A small self-supervised image encoder, trained from scratch: 32-pixel images, moe soft.
Rows from block 8 of a small self-supervised image encoder, named by matrix and row number. Rows with one number belong to one neuron. Each number is 128 + 32 x the weight over its row's rms, rounded and kept within 0 to 255. All counts start at 0. Numbers have three digits each.
After each neuron's rows are labels from the 100 images, of 14976, where the neuron reaches its highest value: "top examples" is what is common among them. Only what is clearly more common there than usual is listed. The data: rendered rooms with furniture. In brackets: how many of the 100.
# fc1: MLP up (model.blocks.8.mlp.fc1.weight, 768x192), inputs 0-191
# fc2: MLP down (model.blocks.8.mlp.fc2.weight, 192x768, transposed), outputs 0-191

fc1.3:165122077168120194110138134128076084160164144095150165041128155107167147137133088157130097088162147114125175150133136144157105105153126115106121131138120107149152156135160181072114103105152148067165114201165104108139116134078179119082164111112149103098166128127171133132078121108133086058171173103081171133101157146151129149136122108153136089108202079132122096145169151064136142106114178101160103175105142055160138173193152079154084231132145111147140111115119123142073119100117122119122148147070069116145171086177128141056137170114160095139091159114127130134117136165120099108
fc2.3:061129176129176135163102068166123130072124075162125163147133138161106133066113126109127171166094110103103135152134126073130138126123177115121130190148097196160086117136114076113082153149108134089131073135079123097119109125112160172130116085131171165101088119086155122133197084183098193129149093086109161130077134116102132176071114130184129090136131160139140123130093162088100122097129115115100083145086127119139134109191090125060159094150152170124138120099151173169143119126160151150161137033071110195124050114131158097113141130120138182082156155126194112121121135168084103107
top examples: white walls (32)

fc1.472:081163107145048098145159114145127148123059121173135147119091112116133129187136126192106131116111138136124135106146103132116144130145100160161156113137141109115182111120142129096133181096094078090198137157163144153109139077205176139103176092155129153121114183188106148123214103095082104141076119142097118108123141094106105150116165146127075140138082143147065120142132103224162080150110086188134167125134175126188148114145132085163162110103124126119087086138137135106096116177064065123083129138157179090150081093133121075135134127182148141123116120087107140119160104129144089222
fc2.472:142161125045156124147149150103171176130120154090109139197103082126131134090122148076069101194169140136196079147179123112153126080156080120117081149157099166134157153096139155149141162061112094137109155182094105115106115134171154126157147126105125156103093102138126099111107131112139102120099065107114134161099127046151144129122093130137113113122128154144076142096058138061133112051129172159143137107147090167135114155109097079174147070116122106144167126125142116120087094130110074105042112101130211102111175133147149111124069173146182186123127135105171093149134165102188132122
top examples: count: four (38)

fc1.590:126076135132151156072076183133095126190106111147165091104163140117132086170163146122155149110173104132080083164069135220082182142098092099160122129156170221119147113116143118178191089159086146161112064156155136109133143116111106139099106171159179063092136140128171125158180136120107151114135127156146117100083112136092082122100102139122146096152160138180108129089161158187139110149142132150105177127152148129109073152149172135135070148194106061151129068129179113117173189169110120112158154193122113119131094102124073111160147107147077103119154141123124115132190128098121129132
fc2.590:069087111181159120117134102161120067157114097121178128155113162096092077208159113119139132105138131188142084071161138127134169120107159100142129114186095154113154110147171164075117149161147122096152115099144136183202122188115123146135140161117188123106196147142100081119070143169096157135120101147120095120125122116126167101142142156113040138114127155067135148114131155171111103145111106116095147112122162088197091108097155217135107133080142092163175142124103126185141149130203167110134148172127104121174191081128142091107184108108099156178126122183125149138175158145155160100
top examples: pink walls (28)

fc1.313:056075188151137113158100154125180101109107125126096162125165127114134078152130121156114125112145083102114170190141118098096135133121142121143145043159145077099114181123144057116130103169036170168129101162115127116085147099110109094147085148089152163148113145074132078203062196112165169157099126111183143116135152094161090121100099111148109091120133204169047170146111144116152122112133177128160187118147118131098126116146136120134107125107140115164167117166141117181128128159164162147166130107105115151139144170130093137150144177162086151057106148119161155198144206123151130121
fc2.313:156153178211141119128193134161073086126148177123156119096126130162059123082140131156119110119130140125181068155122140129132115174119132121114109107086149113132122150067134136117126107158142147166111106126104108150119132124153122097060116126115104188171142110159116100127150179113158136134092144090134144194096118070143132188098126199180115174142142103166123143087053170164144111131142175096123115102123154093135129088076223180179121057094129088123147117111113137095175083168102090157133161160146117149098158101128082113107148171176133038172140148090133152166152205118147119115
top examples: pink walls (27)

fc1.561:141083150176169163082131134146117083123129180119038206127071046172162150102135093144155099226135140103112097157119147158169143159126179123105076141105130087148136142109133097087095130107086169117112088152106177135144173172133147143135162131194116132154100167142150110155150150109130084165155125111120167118083146164112166072165126096130158117179171135093108104107154166145088140169146102112133100071128170140178150105106131070143157114134154131113101161096064202119095103139130107128162129160065089139143166134115121196131173083112108106072147121089163104146129127064115123154
fc2.561:102147128154136101135126146147138163155140110083110089190099157125131150105142125114113144163076171120107194142127068130146153087120066117102166094105150100117113127081102125095078192080115114110126110155132143121135156117150162178097155102151189115097145096073123134165141093146112196070122146076187077102101141174074069196127089113106116104162106159153167160136108088141136114142110153139185124122117149144058116048168068146094130136155122116167079161149161107110127160084173134120110061188151121179212144149127136135106112131137146140172089096157132074137191163149182107119
top examples: window (90); teal walls (26)

fc1.521:150131176098125067120097113125123128116117097129062094097098062167092183127122148138130165141146154125115148068154118095169146139157081103203112128126128123102086119106112160113184133092083099186109169155077161199152167122080144118118123122126131152109139153068076150135116146056145075127149121123128189117119172126103095129180127072115133145050173099093141098175104107193178115114112120069162090102171140131153105156115105075074122148143170090161144157161126140131108162086063139097129164151117088088144143120065184141150112166126063140139094088133129168107179125101093139104
fc2.521:165181090129103142142125121100130102164121111171130116105147131122130155163163085207124099081120111114119154058112154178154089143106135153096153065076095102172116129140154095128182178138144096104092141129161153176110146106169095179174180052101126107082126163118132124108169145095128170131151123137180077158105052071103162151151109140098165105173118055123146184147131140116148141091141194146131097133178149169154147078131106132109154159132157126149112138105142154182163151058129127132145115103189136158052157193116075041099120106157125088159114098159126156098131126141137119152
top examples: window (92); orange walls (25)

fc1.739:125145188143100149112085141139127094172126142134142135191183142179105091160123190175124124145135144147151124184128159121113155139178089158136109115117117077155138112190158110172127109185125130197129179081165092148158105131143162079137072198122090132132117094099171132177100104121140112142154129144138147164127174178156126146107097146136132141105063105140125125123090130124139060053095148073095180112106085172082108071077169161126127165159161093127113089042095116153242112169140123118176163086163119165112130141138160145097115128134121139078098121146087090136164140146092125129
fc2.739:134144186127091105145094167136168089118095117069154160123164136174110122097114164126097117142138112095132162156086173112174189121156150185113157055050148094106119151163132178199098099120132130171116141061147083170120098094134134104100120171115154147125126108095178189112099118085124167153074096179144195151103108119125202121130107114156101120113093073117112131145105138095161113144111173127186195071020114148119107134117096145185131135127104131133138080097116161112152133111135086108130139095077135113127092145138172132102064138163144123045109138150116178151137141134097160098
top examples: white walls (32)

fc1.563:115101145078192158171148181082143139112126112098069142108194155114141144116145127155175100122134162096137085163132151150106156190109110115069135129096110115118157138135083134057161104108130126155150124077083062151060150166098110111150185091163140102155121082062063148160150150135109129115169177129172168124107131118074133165065128087089089131095139102125131114156133128061097161145140152130118170131094156142137114123144110178166170099109064104181155074056180162159129137117135148174102186120076042177123128113101171119123104162149126141132112130124151106063131119154096112133
fc2.563:112147150172104105121116101101139067154141201100156130127183123186116128099116128158199140123130153164145167151146146094132161147135133058160157142158103121106164157230070154142139096154117151155106080129169131134136126142109124084150132115100124109071181111140110040070126108185136113123095126128080172129119106177101091149117145091155165179170081106131126129205176174184134146188123115129192133163154129132177140162073138094140097114145078127079145154146099185114141181083140111155132123194122107170154114114072180147159161110150128097126149106075112132129111096153100171137
top examples: window (95); count: zero (48)

fc1.370:142145135144145128062085130138140151183173115117197118112101087131072130141134085141114078156152190141099114120063137122127146127147152137084086136138128096145119174137138117168146144122125148094143086160136123108142126151218164195130222196108137097132147160144137123160124112139105213127119188082142126085138100115140133149188092119155127153116155139125129110197095143153107178106155083115190104141143147123136142123138170100138090056088140038162101150155149099088090142148104126111151167080101114131123129148142065185141149145150100164109122142083187185124063141157152083077
fc2.370:150142088154150142119150076104108128207117129104163144165133095099130088131086159072097153116169164095116170116120094137158126140097103136103160109157123168129111158104131149149124161182140113094100151159176122117114126078160169113118115166116071122096157206121071119133091153135140126132102196135137071188149087138128123094061077127102189124124165039092154171200171140182119128149094127085079156106133202113113035138089079173136086121122116112136125135063140146121150085110127093130150116083122084113131090109157154133109144129126147136100079090193153100144126139118182069103
top examples: pink walls (29)

fc1.369:128131147157132147089144141160191117131145158119113171076170145122088094085117133182127130189108154121110085184117129152135138178153120111094136084102135120156104112201107107153181152119150110163142084099176112126115166090126089078127151226097109169080146127168132113143052118140115095150133183136180121106070131182083162092108096151161225101143095115125120165133116142064150074121121160109141196080120139149079154120128147144146084139124188120164064100083119122107165112110171094117160081161111145178130057112098152105095072064137092116144129120124113158099134139114136151132
fc2.369:154148144188132185126096160172134088181118089136078151120163101132159144152200119117133118149116119138068150156094191144124159106164139130080117150043127107143104138156096138147082042182201154142138082148194059164123097122116107111124092144116178139166126113127172130086106099061143079128147124141143174097122131171096129097123079226119145118098143116116098155123165133134171142133123193147116155072077159104115131141138121113158076186076088095093107138120110118158180124185130127110132131069124089098083094115149121110089114119088090070123153107163126150113160150138091133107
top examples: white walls (35)

fc1.362:097097163178172089130122137140107091176115099147045142123174153127135196139079139114132099129136108108074167146127119147101173184136141088086070088133121122142088073114155083132101182122087133116123118135176127084178144124172106171081165114138170126164144098087125160041142092129083183091160204115123084091106158169141120101100193115125103134139134129128144146090168184190090110090123071140167097123165179107161108129106152193113115115073075098145134138139111140119120111115048109103079121145119135149131098115132122120123107124107118104101109102119180171131164120160145055064
fc2.362:102080145123170173085110067069175151133120083147089140132128153109133123135116084142120148163159115147119087093193132213082110166091128070122094153162100131100129157085144114110129121180146152163161094131200112113131142078126180184114109184110124104063118209065188124153167126145119169123090133129108135075130055048136129115099158104136137134148151117082144127118094174093108079146142115109133145161153153150112149114205113104136098103114147110137170143104162130197170133140110108112174104133105121169166092144077139102150125155085123201138171142085135107125182162134156092163
top examples: pink walls (27); white walls (25)

fc1.637:146137094141147153134147153142080129084111139106163103108143148152089115105159094107112193135162126089078137173065088101171073133096137170097091130158096158107144139089197102095113151116129137109139097211155139111136170081125157097136084121117138129106143174169114103066134135130106092066129164165152120127105142076072160111140076168099111092096113090093103153152112171121134095107102106141122131073109154167076124163146087124149121166132134131070204153127069124121104174115091170163119134026123207101098186091158152207150120124114178115137147113080124120172124148113115077147
fc2.637:114161086158162122121087059157123134136127069142100149150139141156116093120122157145139112118110171118074166163038161144170118156169088132174123142103112123064143103104128095212138121133110212073028100062065149125118136118168123156114076175166125082124147185080135161100123141124093128196162085187140125186135122110128104154138130207152101129091121173131157096173162095116146076162123127163116078133058169161128153136149119106110148120144093106160103136123170150093132127127119127101167152097102104161132118165121121165178152124141121123092106149153097130089178130098103142079
top examples: window (96)

fc1.120:070150184054162101141070076089149130175088113113151091165082114122097093153110067085151131115120122174118137107146080125128093161186081107082090173125120146167168080136051108103150100123106126041080129119180145110121155110146166165136135106099156108078130161156118107118144136147168165153115155121096120096110130113185099135095151139113136139174188129077157117139077148145052091150164099145090100170138176104125132164108103131099145137144079172141056171128179135136111060128163116072146107149093109113151166195132121124095186143137152158081122116155102144082142157123104101123
fc2.120:078106142140154076129126116044149078139092132076136083137129137100134125076170139114122158134118094093149089118134070134175090184135078129081123141228096183149066150065152191157137142098089096136115112095143085129132138120172158091077132146096201108172124129129109201160093163155102119130079121155122142079190137162157162101157104143144101130105112120124116095095110139155102104085164104059220155138093153149113102146085170058115135120165124067116145144164172132138103110110114143111104129199126137126132100141143121170125157113115138177087159095132171129110136123155133154172
top examples: white walls (27)

fc1.503:059090151126165166119158183117067103147096091078149114125120152116110091191104112138100170145123143109144074107189167142169092149123105067084105122146150159125109118112139097181190160121141145169162100133188163113107059069109081157105095088125151100119144102113122094089124126168127155111099182182110149090088125130139119105132082169172106133206125070113157124157087182181108049112148096139135120110158165127184121161165154104091129148121111118107140128133113151094201095158122143144130153152113108098088075161099150143115154140172176095098177116055116109177141129125170120181
fc2.503:153120114106116156127119148102096155146128113115064155146151128118114132125182089107141193170144097154143097123119092119166107137126145131147135092149084167116177124133093120155152132105108156121151093092171102106106255094153118160140126100128182118140172163120087081095117117142063181167098110218094074145149132131169092079152117116083131131115143129109082157124075115145124095231168082101133180125106123187134116130121135114035126124136126079177099156134171098153156173095155125094094120170120132140115078141066102131091125141134073182124156130124148124084171157086162143162
top examples: pink walls (30); white walls (25)

fc1.750:131174114150118125152099195104111114153159086095111152098157137102091152170147168114159142207134189078108111152176148179135125100134135124107135138172165110091152116150072119160085061152137114085112096137140105177150138082130199116184127099147106173084130195107168095182117078171119140158190133120107136142134103059164089125149144108124094093101105109133140132166172169120101113163104134143107083129121175125111119099156090104145052129142111150164090165100132115090049160123110146109089123089077119183133140127102096116133076175157114180116144151097204139159180198134165124143
fc2.750:167129104085113118149122146154117149116099152137193095119151161160118186089108117114113068122126158114133125128106091094182143126080134172123159186111150148111105126148085145086071113100188146097057159093085125164177124105064180074121124191158085066163140135096096093115105136137153131147178130176150141093149137124101125105096123035202141147217118125148126129165165122127115167107144118126158134129149120126102128122110112183139049112154094114097166157111148097133099088091127106132137195090159131138121134061148087166114157107134145071125093099192153209089136122161134120166
top examples: window (97)